config = dict(
    dataset='simulated fluorescence microscopy of cells',
    train_examples=195000,
    mlp_ratio=6,
    bias='qkv',
    inner_norm=True,
    moe='top_k',
    layers=10,
    beta1=0.9,
    eps=1e-08,
    epochs=6.4,
    lr_schedule='wsd',
)
Rows from block 6, named by matrix and row number. Rows with one number belong to one neuron. Each number is 500 + 25 x the weight over its row's rms, rounded and kept within 0 to 999. All counts start at 0. Numbers have three digits each. After the name is the row's rms in percent of the matrix's.
# fc1: MLP up (model.blocks.6.mlp.fc1.weight, 960x160), inputs 0-159
# fc2: MLP down (model.blocks.6.mlp.fc2.weight, 160x960, transposed), outputs 0-159
fc1.118 090:486536512517489522484542491494528454481502511479466514500472481472504573480494492491464480472508503468491529500486527492472475497462500474495482482523552499500516519514506469489504523508473495482471455525501474493486557504464482518461500518476508514473510537476462497489496466491536545501469504436524473512538475460482464508472542532465491532488472485493506499563530522528458552506496459497493504486521441500545506514519484490491518473493498523490518516502500449522513508508496511
fc2.118 055:479531502523481494519500502507518545494485470511496484539538479503479517523504520502522518497509550507532536473457475476538485464537517502490479500518508524477516543525451553469469449544517508490491486513493517505486472502535497525508476478504493461517550518499509478534487508513518549478502469484537498542472483490464468492522510518530479539514526489503510513522456537470529487457553474509497469447515513474520506464459473481459513488526523498521499467480551506507484496484514496
fc1.119 081:464536508485506463539484461492528469535489523497497474526495505496475506471496539484541491476537497473464493481480484535491485445480554459456522526533485482463526509518492505532474492535478529490472496522486552507524521541514519502517487517483503471475461498489467481457493479499531519475482496483511504514464513492463536516524470503453492498509489495530540505520514513469471501458483492536527503503545485473514506468513527525489537493525514478502473503520472467443476491530445520
fc2.119 068:433487520512499538523504537546484502491478504500468529535493472458481499485504546516481476534444459543496542531493559480466486518544491515534482507490510559494508484478460481549510512485508478527480523497527433489467480490498486512495517453495480476539525471544457528517476499443505499529508502528503460511492512494510490504462510483482481509498513509476486486525508512498516478502541482494520496521513478510493538486479471498524541523487505544491487502496482486519475528521472477
fc1.120 095:492536480502489533485512500494458523476468481551494512485511518492536473490486509543468506500501479517512545485525471492526521540454482492535513505505539520513486499502524524521478465463499558494523516512519457514531490535543551456508496500476474527498465494491508523528527486458496512508486465533492523512509506508480545430519513546496505525519496493512543490515472464491502473484473475510536543503488467474526510511521522526501462499473552463548538513484501498483511513525477465
fc2.120 067:526480503526462489490512538510518525493488521524508525474504482489519510522497478494510466544477496520521504509457502513512477516505486507491464529554521502489545534502444537455550501496498457499471542490519488476471483553514493508486528480524525500521518493509551471516507522497557535470495465480532489519483503474533470553526514528510506467488528508523520473471521503457482477512497505536544498461474488488507479471508475493505512539499528519489527503483535477575536469482488510
fc1.121 087:490463533535469481501486500504489468506531574453472508526492492466484505505502484442506480461518466520525500488467488483449460495488512485520516516475518521477470527524554512509490524476511489481492491483468554548504522536507498471486518495501466519486514529542501490479471457492533443526473483522517469482486492493509511486516535543505491551516492506525528505496491503491468553469505537544506497502506566502544523521478487501531473525512524513509496497529499507477478502487526489
fc2.121 084:493455540491504478508517465485523503542493509497496484535488506495505504525536531480539530475538511471490479482496509521484457543463505500488507533457461493466458514501500473538557542509443510515513486526495530511534512506480510530516491502507454495529500488473494484486509487520506491472520526492494477463496504503483507519538494494463492501521557459508501511492545479483448499457511480488469504589521502502528542483472480489510504517552495491508489478503467507482501472551478539
fc1.122 081:459463528529497461515523508500490463520496490495500468507486468512470512509482480473507520481513516512475521515483526528441512510468479520512451481472472515464559518513519437483491547510534493542496482475517540463489490477498496479508501471478464509501502492527498494494533472491513521490533439501520450504474472530522502474503483520482487520559449509491468476494517492510524484502494476501508430526499515471519550528505486546483515511477474486500483487494479524433500487492477510
fc2.122 094:499498509470502532468485507546468513475495501520494533519476504467514479477491526528469531469491502533489524480496529466483503498544501511511506527509460519505508507487469489483479464444481464516455541530528469482467433501504521515466529461515500504562495483510486481525490509515508489551522510494469513511504499501491469482461506484545506515505496493478508479508531494524550479507516451501478511553464500522457477511477470507524487520477469551521455483491464497513460538523460474
fc1.123 100:526493502436473485491542524485497495502479489536508464537495505510477514497518543495519524490554475506545521518533487487532462500442506488515527521510523462522518490538481489524522515474548526441505481466527503519466479527526526493522527537488491492481462501505510514465469506545523561517498471502504484537503517534512519477500514487495489536464546491503533531501486505455485534474533480515512501513497491502540516477460505444476510462516539482497514488492512493499453499516528516
fc2.123 095:502549477485540483497520494514545511550489482468551472459510502505503527534521486514504461516497512499514504546511498526491513478551522501474498503516516575544451510509492527467478478526500501486480508515463466487509482535502467504493453538510476502518517494529492527504488490493498484501505473527536496550512485466471488526487495465517490472504474537489450479506500487531531470519467482522500481457518456527469480497522517439535530481472487510483480518518513451526539500497524485
fc1.124 115:497454541470537493531502518505481453503523522523482511557473508523530507523508493487520537483481511506461499486469503534476456500493495537464477546496461509472464511525521471520509510492479450516484497532514547496476493519478451526505450498492468525505519521505466503503487531501493499495539521516501488502489458457540508509535491490545472514481489507496469548460524497499511522475520552502489487495487500485498506496451448532498507546523464544480468480521467508545529485485490507
fc2.124 114:488536475480473515488518485457482545485478507498481528481521485478511525468510459528480480531548528523536515502519497476531492489456503462504464482492547446529504488491538514480484472494533511513533461468464477510502513480524523481498548485501527500497483486500524508504480493509500492517464459507526504494498513517453510482498524529446506492499511480515534488505470506491445521450492508500543508545485525527538543509520531470491477455551535469503528532515546484483498465473518482
fc1.125 104:513506500470503477480511521509514519519472534541486483493529574518483554471488514485509476522538474546532536554537520488525540511497530501544487475514527504515547482493458508479455465474515532482521488502470470483482520480532514490512480466469480505490448482491483541506541513498529462532511520482558511497491519507473507491511517505511540510521548509499523466506508544519489505483514511493510496465458481506526533504514546492493471483479536488482530502474530525496469476530509489
fc2.125 134:492518467474496529480533474461461505494501500513470526464531494461503537463482483537488474540535506539519546537510489480520537498491510493524503475511520486524545469464518514468466466464515498495497464478470450514517523473520524480458521465493521505482471491475491524535496501536506516527472481501542529454489505497479516458513523508485527478527520481502524471506478513494489497475509515501542531450462512536520524507516517448504465469525529483496518534509533466485473489460525477
fc1.126 099:482525494475483478506518475458502506519481525502463505509509509515504528490467525530547500513528523458506508516512515530516499484459483479521489519504532467498511510505538522549468500499543515465497490469498480527485530511549487451497460456478507492510502440489539491472491539484581523499481449484523497515473494476478530491514483533508493458477521472491515508489471504497483533473494505524514509517501506467521517512486506482459480469485477447529556490452524473470488453471517516
fc2.126 091:505545464530492493496487522523528488527465505487539466471537492498481514519517496482495462504462543504506476539506500500506541492530524525497494481482488550521466475490483517472536550538478508493487536523455485492521509532457498541495472508512517517491511464531501539537488529485527475511487492521532465500493494476498465508485486459498513480528510512488465493502501508531500479514486499521477448431522495539487485506543521440514546491514518532505498535473530461530518529498552514
fc1.127 080:473478495494467471496553514485464517511528502496472459494463480460492505564507493536509538489465455511482493524506479523500485495496460468514487519474517516531487469462538492482495497538478505535476534524476521459443495508537480513472453515506458506439448526535456500519486513486466523500434494512472491508487525499541481511511493491494502519446523491470504523474486515495518502516497545519499501492508489534527515493496457480484498455528509515514491483508545488535487506507477511
fc2.127 067:435506495477466508532518469515491518515459543490496503522508491522521521526519515512536480523513453475484515477489491515514478513515520480517511497498552500477428525542535490529496481491508504506516486503466488515494508493520501474491531509485491500511515491487512541483514528525486524449521480502521473548515516515466516478508491521493476494493486472502536513515491528538446520524499446512512450555478497453519527502468493445531498517521453452488464459515482492467451518487540500
fc1.128 094:505484550540473500515494504497529489512503534507483492509462507544497459517561473441475516502533488475477519499504504491469503500483552493459503505512493479499466516499493512507529524500531470527492462523465473528481511507506463440500422517480478543502478518523506485488504547503484471455510493479485442472487460459525472515467497521475482505485551493509481506467505521492493502438524498473494510526537497508487503496492485502491502515558502498461480477471463492497541519489492520
fc2.128 120:506490533511507473528523477476543494534496495492475462532472495461502478531536530492543541471522507479475479474497490523476451534473499484465489537506471476469460549531514474515530526539471501493513461525529535505518544505470485478512473535498478522495509509495501455483486493547516516479511527487480466474507498505526518539542503539462486527473527469515485516513519490491479507475493489512497519557533525479515531518477487447499532524534532490496463480510489518488505477539458514
fc1.129 086:475456549484476506545480537508520479486539505483533492561514503485510475525537505528518499493493507474464489507518521503489512506496487502484493515481476489458439516487508532535523489498477480500489509488486531537490491523478517485508510508500464493548470498507518470476513502504531510452515544495464419450445484482486488515508505493490465496447552473529488537502517512502497517480501511481503501540499512494495503520477478459494518482505484497481528491545463530440517522475530553
fc2.129 132:490486522510489480538516477484537487513495507505499488522473489462498492537530521480546528463535507465468477467494502518478455529469510475470500539497487488480456519534533468527521521527463489499512473503516537517533544530461462487512480519485452499469525488512491452489513512551517505470528538507479461458509497480524511529531498505486476524484521470504464509486522500496485513464501499505479514543523511470531546487473461467497542517532538479495469480504471524484534477548488521
fc1.130 087:471505471479495442517449498516502530494517489447541443445499509499471516500509492473493514506508524495528484492493525506547505516492540502521486478518497506496509499508462517511488473512529511498508494482481513501508521501539480494505431563499517506504490499508466500481506538457516497451498530484508488505468518522471465476434516507471459482479515546516500480534514546531517495512484507465509458499508471475517534541527535506490532504520511520438543554507512486492511505488537491
fc2.130 071:500469474477542519469470528518474518472502499507471508516481464496514506505457505491448521505473485535525500476502517487520463505503496517521529498484509464445505523450499500502521500479505498501487511482572491467492485468491514521505529483507499502524513477465517454526501486514516512571521512471472548465513479501540489492482533533534533508485476462463505526490534473503515505507514532487550518432454543510483516479473501578491479519515490532488522471485500486512510478490494487
fc1.131 109:464516500491490486503531439467501497495486513475504474517498471529529488519473527502567516504504485478513522525524505491539462552494495513482473518499511494522529533551556543515476467509551511490478503493490471543501549533525470449489493519508465486440517525502518507461512513530520497520495484525504476485472522486457556497529477507485456523494504502462505496490495493500492492500511565543511479514514524448489484498486485507483469471481488471481476479509486473461498508513500544
fc2.131 097:500499508518518493508470533532524513487459508472511501466528492514479512487560519487460506509470479555494478483525520476474518503506513499469474470518470494500441474486492499499537540511482487493497543526471517444528483492487515524517510502518502513529490493501477518527499486445507484530504528488533472565499524512529459504490518490531530462532477505524446486466531451492507475500500512527475502490492478526511516511535488439528556532469522516502518519502486461548512543525496502
fc1.132 122:560519501476531510447506490499488529465500509511527524467539538521489513474486535543465481528469470509531553507525478494532506520484490499557494459514512500500508466460469494465475491472503513491471507489506467491483482490490513521458489468509497527507476509506521512520534501465506527571465451484531542513552511531495477510509505469513516481527482500506527498526488501508497487532474477502515489501470478546527477503537503478515495468493466485510538527482529445504482489496514442
fc2.132 138:530494512543468481516509488473525495533493505498488471514470524484498523532528529475527515509525501461483479468498513538483473507460514470476523519509493481449522532524511492508524543528471499495500485503517513544537511532498483476525460531487496519454520523472491441478489487527516510468510533515503470489501492478529495526521500545496477507523545494508480531479521471462480516469515522501465540475549533473536537507466477510464528531558528466506481495495479532490549476495470531
fc1.133 075:515458513542475512520523509540483527477495475489515519527537520561478495451523534491535511503492542503483487486532493476508511517456482496490482548475489522457482558527506495494523530501521490510503471472478503462521488550473508462487530534491526499440485504500497493554500476556487534539469524508457497508484466514485487487501512502473493513515493447529475513471507493480460510518515497534513500463485507514544521505494516518495505465543485522545485486495467501469506483522449511
fc2.133 069:499493490509494498503445538529534496469503521527523503488514511532512487557489513467504519536442479542494508490497514490495486474514480503510520478526449488492452536480487500490516522500502509473499540477486525477439503492482440539501507495490502497494540522503508510537529503461495471512528525474471550447516498488513476497458527507511484546506486504478498523491521422479523511486521501515503473487490525509495533489488462565480494518478489536519532494527524498560517512480464525
fc1.134 106:510526498497486474499508540490501528493492529495530523504528551464487501502497538534499470521511490514542541556509489487522509486505494505528502502515512508511536461476493539457488463449489520483504499493476476539500464471513539481467497472481532487532500503507533503551528470534467485552496492476542556498495526511449472476478516505506524501524547471479530478531509537491519473485471497469519497464463505501500492524498499459498441515476538486503528480489500494471493480515499433
fc2.134 134:494514463466489536477521477459443487484506502502489522469524491476494526465473467529465493538515473535528532525493517467519521522493521464533502486520534475534529468465531526448459486471526502505508480499473467501532517472515529492482527472483530506485476505486515512518509494521510496509478455510539527443513491491472520474528497516478534495532556476498539481493488501488459511476492531489519523449491521505534531504532526463504479490535528481496538518495533475489460468477513472
fc1.135 078:547445534508459514455500500469518505511514489473464472493518492547523527493498522508480492495517515509490540493493481522534540505462463489524478514515547518495516498517558514499507512476519533466502457511498520480549516469483505470522471524482521499469502513443513455517507448490504493529505491502476571518523555505464518506522514528472482508520471474512503474528495481525525503477498476534477516493539518501510477557468511526494538509497494469489498543526494498532489473511542489
fc2.135 064:487510481515487464465475509531490524479481475503528498521513451501522517532480496486472511472495513517504489480518561488502508464513476538481499524508510489472504515470481534487514477523498474507534580485536519498496483465497483553492466452476520501540528503454500479506531521489482482530510492455472535489500466477524472497490490503507511495492467545499549499488458473435497488506493557507462504446521524495523481480515501560503514532466491522477501476516538501496523504489470474
fc1.136 084:502530509496485472485492488498494501516473500466562430504536503511495480489519510551505476507536465488551487502527515528497534525506527489420494495497528523533510525442529503521500491545524535482488441486447518461516509500478497469481467533474505490498544518509500505525534542490511513488489476497462483494524548482479511476498530477464469475470513527519472471543521537500516492497478472485470505507504495480464464515497525506521504500490471485456501497474486490499530516514507537
fc2.136 062:455494524516492504476487509493495543507497488473545518494482505501504513522502501474449499502457516508554489491542449479483493523497489499520451492497524515470498513501510519480492532494533476493513548476549490494493432493525559511503508497522476504550512478476514447506514462503512517506499506513504577515492505526534481482482522508531502500515515481516525538498496476481475503529520512480543529445456525498529504511515519524486513523486482529472532498488545478514527450551521461
fc1.137 091:527526524455478514484543516509483529505470519515506466459484511489475532500515503512514471493501471511499539512558512490474501511499485499516515514491481519502530489460482526455473465503460501483488480476460486461518478508539529493476486468487493505519482492494512484527472486529481443520482475459528496476511507519494472452494489485495526528443518501485537464509493464546499477503506525466525506444437516485467464482491469461479470515498518469480530526533500455542533521532520505
fc2.137 109:508549474470492534498519488483450510477471495523459501470530521457501516485454484502491482528540509513520538535490500461538532509487520504510507492523535462536535487480511535506463481473498494500504504466494469538522524491502507493483512453503524516496467494486512506547516499530513498536463479504538542460505509506476532454541481526470518479500527457537541495502465483493473487492503518497536524449478501523523510504524540482498465451524515484497553528497533475478486470483524475
fc1.138 089:518502490477461463492537478502482501493481527520501430495561518518522514485505562479513470493527459512536548510507511448524467518493487506519467498525469522539566487482486478462492475509477509432524501482473494482490484469521502492492461480467476538487488484509470527478525511524455463492476510514524511470499515521526492495465481507518504553498518496501518495525535496475498525508493507480502457439466527474491508492480497474468474492513536467472479512532520479497510522503500511
fc2.138 125:501535469469500544479510485481478508472506508501486518467522508452509514465474468538476482508512498526518535552484511458545513517478518480522511487515532474528531475478533514487468470484535508498490472478488457524517527470496520474498527459511541505490472516490493522520469495521495496536464469508537528446487523495481517468539499519473529463504545473514529479504461478506477510468501518480541526456472534515524519521526529470490449470520523460487537524514510475481478488489521473
fc1.139 110:524524468505463544453503510527462474466498486501484497482487546497531527481492497491479479522465490536527503533485490482498554482493485492520487497516562509519497510473483501457467503491488510462498527503502496485473489425506479492446501497504512538503487496511506538519489456478508520548475465481516548531515540531482492488485502520493511460492496491504516481527490499461457484533470461499518518487497489535542514506541487501472483494426477490466537489458544481513498492520534493
fc2.139 083:532521522518459501509514484463541490515476490515493480510481506481484527541511508504535516495521497475517468491493514523529471501485507493448496525479483473487528512522472513512536533519512495505479465514512516522517490536487485505526450532508508511525525528485523452464490489522539519462498494482543479478509491479485509527534518543523510511527533477525468510463526469433476504460541514500497496446534529471536523495465474474476512550568540486487496481460480516492542504500512530
fc1.140 091:490511498523497527486506482481517506477494521533449590487490582473497518437498516510462504522481519529512529494505476476517466505495518498505510488474499490512442503472491513497508495462457524505493480448470503490513508475477528474485566503514540499486513489569531533515503531485505522528475480475514497464509502513512560455516499512482516477471485478496534470493493514528515517511496485475529463516491490503508489475462521509485481508497509493528463534491515471486441497492489501
fc2.140 075:522447505515527467500447525553505508494483520507510498510507502536493494528482522471494531533461482499482486452494471511468526499520507517497499487492456485480480503496462473517544548541472507490501522519483532494494475466499451514532468547479497491550560527463478532511528494469505513512513497513489529447481506488527457530467520505523480479533513540473489486501529472478490459497516496482482476456513491532497495526495486545531516524507489542494526489501466511556518527528492500
fc1.141 089:482498535517461469540550485505531468554510514472494474511478487517465528516525529503513497496489495482512515496501513508487480518522474478503451523511483493526462498497538509533472532504527533508477466491512513528456537540499510448504487512487491489474470529492480487466459512501537496442482528504487474438506480494473527516528462502521436501516520497492493523488491524470481495464523540477491480556509504468472502506489453501472498515507559450474498493488464471481506495525478520
fc2.141 117:486482518503482493531522486483539480532503495496454469522455510463478497555537525483520514488524502475474470463507494527475468544477505487497496531520471471465454526517519458526535522533484487501509453516526534502536547529485478472514493528493467522471544500477499448479499493535500522465539525488481461464493494503529521532543518522474484502497518463504497529497524504495487496493516501502487527562541522478508524482457473481488526512534524485495482481493470512479528472528474527
fc1.142 095:540517502518500531509519444477457510508496515465501493489530482502496503491528466519529479514535517493496467479431454529456553469484515483497512468494541461514486470513503497479478485507487479463536518469492516535496538539483488466534475486471477505518501483532502533461500467509557497536522537424517494510508494523463542505486521510490510491486485533512484494511473519475463510476466508524509487492488490517493521571487475461494508471515508489527523509520452487482498506485508491
fc2.142 070:513454500484518520478497508500515446507496517502490503559469457491533506482465473516465520442491467489520510452545498485505485528512466528508494537505496520495515492510513522492515492511514476506462555510556471488455509495493512537470526502488476473553491510496500458497482530548486511502531464480509526488478485457525479478498513506500477523479560486475548514511485507527524492479543518480540472494485513488495522500498493486515492535538457514519460461452537508504516485528460509
fc1.143 091:528492497487488505494535502516462497493493507533520471488556531483529458467503516505499509517534490507526547501456508480509506534503496504521488509490483503471533448484474486483471482453506480508494533422497468508498507453440514514474501520523487465575462526473483469532531463530529513522489463510459493516474499515465463469493453489513513522517489462497488495483469486531502473476490500472504509528492501516487492487492493526527467456485485500531512482488429532490488490493500486
fc2.143 097:500491516488498512487458537555486476470481471499522507517432503465488460481500544513475540495460499507467509460513496492471478504534494540512485515506462534483507539491490480495509471495459483487459527547522473439484442480526498534514502498505476521520490510515492462490499510513513516516532528522481499519511494490532485510458510491531512517493469465519523469484521474502527498518517491520471493541512491528472480520474468548507489516495473553494446512510474510561477532527477478
fc1.144 098:494532500465482471523510499455483445489503545493499489491495531507516531493486538537510465507492464510486552520523503501519499474476480466502496476524528510461510517534495522524509496474515528468522485454494440555470519521533516446480451480510504468497500523513524509501507479495527540508475467507541526494425531489468552515514483544473484462503501510492476502502462472504471520524480529533548510525477505480509471504514507486486474479477482467496517486505521528475506497508483542
fc2.144 071:501481526529507504507491520508547507536469503475516508475525551503479466477515513481532499489508531502498476505491500501484560506529501503485475472508500512529495482475459496502553565528472457501467536542479500478541510529439540536493476483522512528485492491506489508487519513494480475505516513530510439499487474506488506479517488483465537486528521565517476457493520484496533516486489502496485473447557481526505504509535547451522531542493501501477494518517489465520483523532507491
fc1.145 083:535495545491493503456511520527489502540508499472502492509507511544535541490524447523496487468470531504521518493457508486511494477449499505540471459535520517494458531448470488481503504499493475522504504542527551497477466463477534509498505531505540528514516509515469551524488517477524504527471497487527500527491484507499475487535460478500480531496519524471499503504510500512453525512524469522508512511546499552511472524507485502477550524531533481507531512540496458491540482530537474
fc2.145 075:495493492461467525566509469496493494488518531454527518538437495539512513525551504543500506476504492429511545492504488487518482519497499474499538530468539503503505541514552514534465458512544492500540487444499456509484505511549482484500484522475512482460489516470519501481493501511489525520498490516529488542493479500441494499520500510465460519530508481494491523527462487477507532489505516527511509522478517487481523499464491458496477464493488508476478475488520493520510524505543520
fc1.146 121:518501523480533539487514518532466494497474508530515513512504529488534482494471492554495526518463482514496545512529536496513508486527502496526487500483481541506519538482455474460474525462464518511475540530497460444467469460521532519481517459521488485536494509520535537536480492489444527540487527529540516498489504477511466494450485482552521513533491498486531501496517518477525470557512511491514492450469479513466464480480467504518489493487489523508507502519526480518511525502503470
fc2.146 177:520498498553465484504519477481511494524478515498467500479529523460483499510510525463508490498539503501501454478526491521472510528458518454492508487522490438479510495507505478498528545514479496491501456513517564538567508520487491470543477508481537499469507518478502453481493482529512515490517530499490488510505505506520525525539500538484488481503515472527484506511509473483437508450483503496482515516505523493551547529526498514451515511557522460505528509495474527483522442490475514
fc1.147 093:505532469476503515463445549545438510499494478491527536468464543445515485471512535515481490469504482542518522513500489472504520486514491511516566487505522512509511493475483517470521507509482506475508535496496484457459497461513508552494485483496503458504498518518496499507510508494454478528490506503497506508495512490525480488451510487530541470458482490474528476503513515456529511531478457521483513479525520582503480465509493467519528524518509512507526509526510475561488504481498498
fc2.147 058:496548500508457488497524482496512534483512498494453487479503525436505493516465502503488504528522487508519522507509533498484497459485531491497470508534503524489545456493470490512483478474498505520473501486590536516506459497508506509501490506504507524503470475448501507520531530540540520531498517487517511490509483523504473520519522531487473527505534492487466514527484531474473465478511455534540565444490517480525508523517495509473473459530493495540496451515490518482466475449508503
fc1.148 096:498449553560454472534530489468527473540532514484502526516535482500457464515530510489507507491496511482489482511487509468430467537476479506485492519464474532469462525482511516533508501492513497495494477492515485505472527480467471468569471521495496527506471500487493507469534497485504513504484513463500444477473506478528525533497523537497538507506533500495508493473545522521479524510528509511468490536492510522494489508500489457502545478520509489487546533492473545485505539489486524
fc2.148 120:480484515520493485546525497472521502533490510507480470528468488463510487517538520491516511483514496483478486450492499541477459540480502475465507532503476474488458532520504487523533533519464498519514466516528519521545535535473464487510485535500456509479523504484500451463501493545486488449511527490475464476509515481554515521530501526475466530472520497499478524500542503488488505481503475511471526563542499474517509494496476466498536530526534487497461484493469520486548489544490517
fc1.149 108:505486522512517537476493545536524495464507485515502506505498554479549470476482447522512513493491494549480512500527521509498524520548515517521503524483491516486515520479492462467520506474484494500502485531489489451496473478515503562488498464502504522496509469489498507553512489535487469534539530520493531469511524468521484497492500510527544507497501496495501451468542518493546498544496537456472486487483499508497476495464436475503489505504495548494466484534445496557464522461496498
fc2.149 075:504526501489513463513525443462476494528502479501500474481490532514500496478501486475489487479508511439519495475492487516516474462465513483517501494505548502542515487520527500525482492535508484508476556509487516517456546537544514499545480523505472517484498463509512502460536486448498487456478448491482491497481459507483546477490488516470465520478466495499507520538489501543466515500490469497520495535514479467520512559526543533501496468490474478481505544501554482485450491494505523
fc1.150 091:465438548566475484539514525508520471493563537485512494549479541521479504526520485476515482463498470519454496464526537491468464498484501479513501569494473503497461494494494481509524513515539472523501452514523512506469532507489499488526492532498465507524489519495490509497524469531505484480467520496466463475473468488480516501504544501447456497487536472482434529500524518530495514518484531516507509519494482473502465480502493461499496521538509483515511506513490514485517506500482503
fc2.150 119:495469521510502465519540479475541479510494517514478491541475501481488485511536507481535535475553486495484491466524479534478461531467508473483495516504469484490458511533524479515547543523466489502510480515523526528519526510463472477517485523506457506477540498504515424483509501537494509481514538500474473471501510497530529527517504526473458509512514481492504520506549481506480502483504491495457539565517499498518534497467457461501531524516538471501462489504477517484528478544474519
fc1.151 094:503464524508430490482470495505495526484528516525504519483554488514461529480525489549529456520486497504497487548482484513493468500466558454545517540449502485458464509500496465500505500468499467534526497520486505517525520517489497478502493496458479483475476461503481490521540486513506482486495505471512468515515494525511519479458508553491491518486507482528449519470520529522478547464497478495448503523469489504543483510500483476481510460521479504527530504514484487500492435477483506
fc2.151 088:499456514541516494538523477500522492524476484502493491519473507476485493535562507496539542490515514468462488470501502509483460525479502472482513525500489483506432513528521467527513513534474508495507454530532517531500540527480480496507508518505459498469508507519501463476512494531510496458531531502476497453518530503510532521549506509483484527488561508478479520494506491505473489464498497488490528553512489471505544500463484465498514502546538475519468464524474522456497475562481511
fc1.152 094:504485480489474482488528485503494493530498443504481496517497536501491484499476519475516500528499499499493461499488514464506461465479511465523544516497510501532505482490540566566527486524537468538520521536500471492482528522517523516484477500477514467494512462496425504539476485491484484472488518513476493512454489464473478496536470545469504529508483469508518502468499452499475545502481549540513526473487515501558542474488508484498492485527532490537534485522507507497515479478497539
fc2.152 072:487541483466534504517479509499479494499516483511491504496535493444501484469495492533495463501508487542488517486495511457526553464505510537524465512538533502527590455469495498472476492455502518475496527475503474493544479460483478490530483481477511538493505463497500500523511536513494528542483499482497521464504474500479479515519485507502513495528505480509556457550507509492514470489488491505506512470511480518498487497520539460540494488510473505502515535494517503480452514447540438
fc1.153 123:538486484476511511479475508519480470475473513547493524502506571459539465482474503495463519512486483540499521484515521475517496478499487512546521492512454503477507519470466485486480466447513460507480508522507473474454494437506504556475518454518493487526498484495524483531503475508489472536529519521492536516511480537508474468467477479521547478500489498486555488481506459489509494499505471470485502534447498519474485492476458527510466499478480524513501501509481500516489516446496455
fc2.153 131:501471523469482520437481532544440481452513486512468526515479496464495481468478534532471501461476499525470529476493496464475483521509486522511499502503482522499551498476473470464463488480473507484506527532527466482489473474532522520503525459489486470523466507483502470522495482546498509533498523497487525533486498484529476479469485486514518512491466477500539483485541484507517488513509494505467533549466535525479472502492481536510459529486459537515470481483467533529481506528465470
fc1.154 086:481453529509448476533498510523490448508498532517494496555494547550493473510531507528512490432477544510466502464503542445488496519482488516481469558493492496476455518510492505510487503488498489490501477442470496487499506512501509488485456465489499534519452537454494493518534468510494464482526507479522493464471523520504537513476508489520430526470521467513490514503532521452491469494500507490524522504495535526495512499508497480489512479528464478495495480490487467506527495504500533
fc2.154 093:483488525507536495539506493501538478523515526462479474521486510460490488526544515492522538475516494468482464438535503517455469529482493477494516529507464471501466543534524475546548517517475486495513494526537514518520499522473493511495503516494453483476506508510510448469513482557514506491527528500481492490529484499540524513519492529478476506509525493509513538509515496466482493479493487501468531565524524475541517506478468465504523537545509491460475488508466519483521477534458526
fc1.155 099:463488518521477455523534511511514456517533519497507475528484474510514524489550521473526529504511479474537478504482492495488471516497510481486474539460459480475476515505548483482518537528457470525488503489494517526494537518501470500493493505494495513481497555504468469491473449507495452489489511497486467489424479510468482497532530525480453494470546525480481519475536532477465534509510545474523494499508524500502521462456482524474501496486526507488495470510459509483552499499482545
fc2.155 102:487476540509507481510534483473529481535519496498484487514478490469505482534545526488518541473546500467480478455473493524468495533470501488490511532507476484465438524525529492527539539518457498500505482523525545520522532531479507485500496531482486527501532480495482448490511512530499522486527505528479481469515519488522524550524502531492486516493516466500474526489527488499459494470490489486478508563519500482533529479475460464494533533554546494484507480481487518499516484544463528
fc1.156 101:491490519481507541480484527524526500499533494485498511505518495540500480480448477499511510515482518495513477505529508495506494529513541536508501490523490545529448473475490443488502483506479461494493470496509511489505485516441484518493530487480516523516502509526471500496553549506458507532522545503449532466536546470545476499462539470580540514522487508503505518483529524495522480534480481453495506452525498487490504531517502548526509525524513513470481481498475516523494536473513484
fc2.156 115:510521479526506456489472532525547522483490502470539467474533503527481480533476531485482486527483510529462467493513503531469521481516516520469508496496461501506453509470465471486541545544459489497504505509487524469523475488475494530522485546494514500513529497509484526513497494466491482529509520509476527452501496496523480538469506484508539477508486533519481496471537510468519495534490512493453469452529486517471460509521520534512555540473532535493538531488467512544535516486524499
fc1.157 114:482469569550442469525494524486513469540529553506491482498487479497500494516513483473539494510493521466484443510511492524481476511465514507473469566469470508475467536556504471492537534519497469520514483500525531521489536484474477506545487517500483539461502486477481504467528466519526502498476525492477466497473475499489513518536480551490457521495539495508457537506521504526470536502514530483496503509475503494536522501499475481493520512543522507515512503498484495484510504504458512
fc2.157 125:488497534499497485515535465469540489515502498493497483534470512457478494541540533492533530460520501464477463453508494531465470533485512486479498542513486473471458542528516478521514544537493505481489482514518529513530511533473487472495475511496461511498497488509515463491504492545501519478540532508474473468492498502527515536531512513477479513481536490520459530516525518491473534468491492521475515559529504476523525513470461462481521506543524475503469455499470518476529488543483527
fc1.158 116:443490538531454493518521489503515500514550524480486467549473506507488498519518495474554504486500520482481488494475481516464476482484513502487481549493477515512479510522493498525523499517518494510506490524497518550505509534500480482531426529495485505460483498469477510484489512500515493492505512488490415497500501430496507560517532522500473500506545509535465535496518530504483551469505541494480498512512497460501511515485433510492532502527517486480517504501465485505521489489437531
fc2.158 123:507466541508487471521522483473535487532498494507485485537476496471503487529528536482528528462531494485476481460494508533458469529493504467481491525504505488453451529516529465534538538524492505509512470522515532531513510503482492481516466514491452498479524486495510466479498481559501496465539530488476467446507514498523520509516497509465475520476530479498469520500519498496460491464490490486472527553519513495523526511473484460507523531556538486502460480499475519471537473529472531
fc1.159 098:500517540545470498479453524536511515478526517518524491490533521508475512525473492499523493551473507545505452489499505537483531522486470508547457486504456514518472474525474498454525537458485487503486491497508510475511475479485502524504504526455501503533494526535494530512513524491468528513500503461465556473492510522478521479461524459531532489541462496512515452522517534501487470504461465466461470497479505505470473492496484511473508489536520533449504516506486465508452497494512501
fc2.159 092:516489483516508484498474531529535515478532497513542461499499504527503472535481517467473507505484532532470480513490508526462520520537515530487495462488470517483449514459459476482553523531480488505517505514463538474522481471471468529502481525472519505507505507505489549527503502458539491524521513522482516455505519481519490512449484491537534489555492537484451500513536502488527506545504507509453488448530499524465477510517522550508540519467534508500529502510477512490517525471486500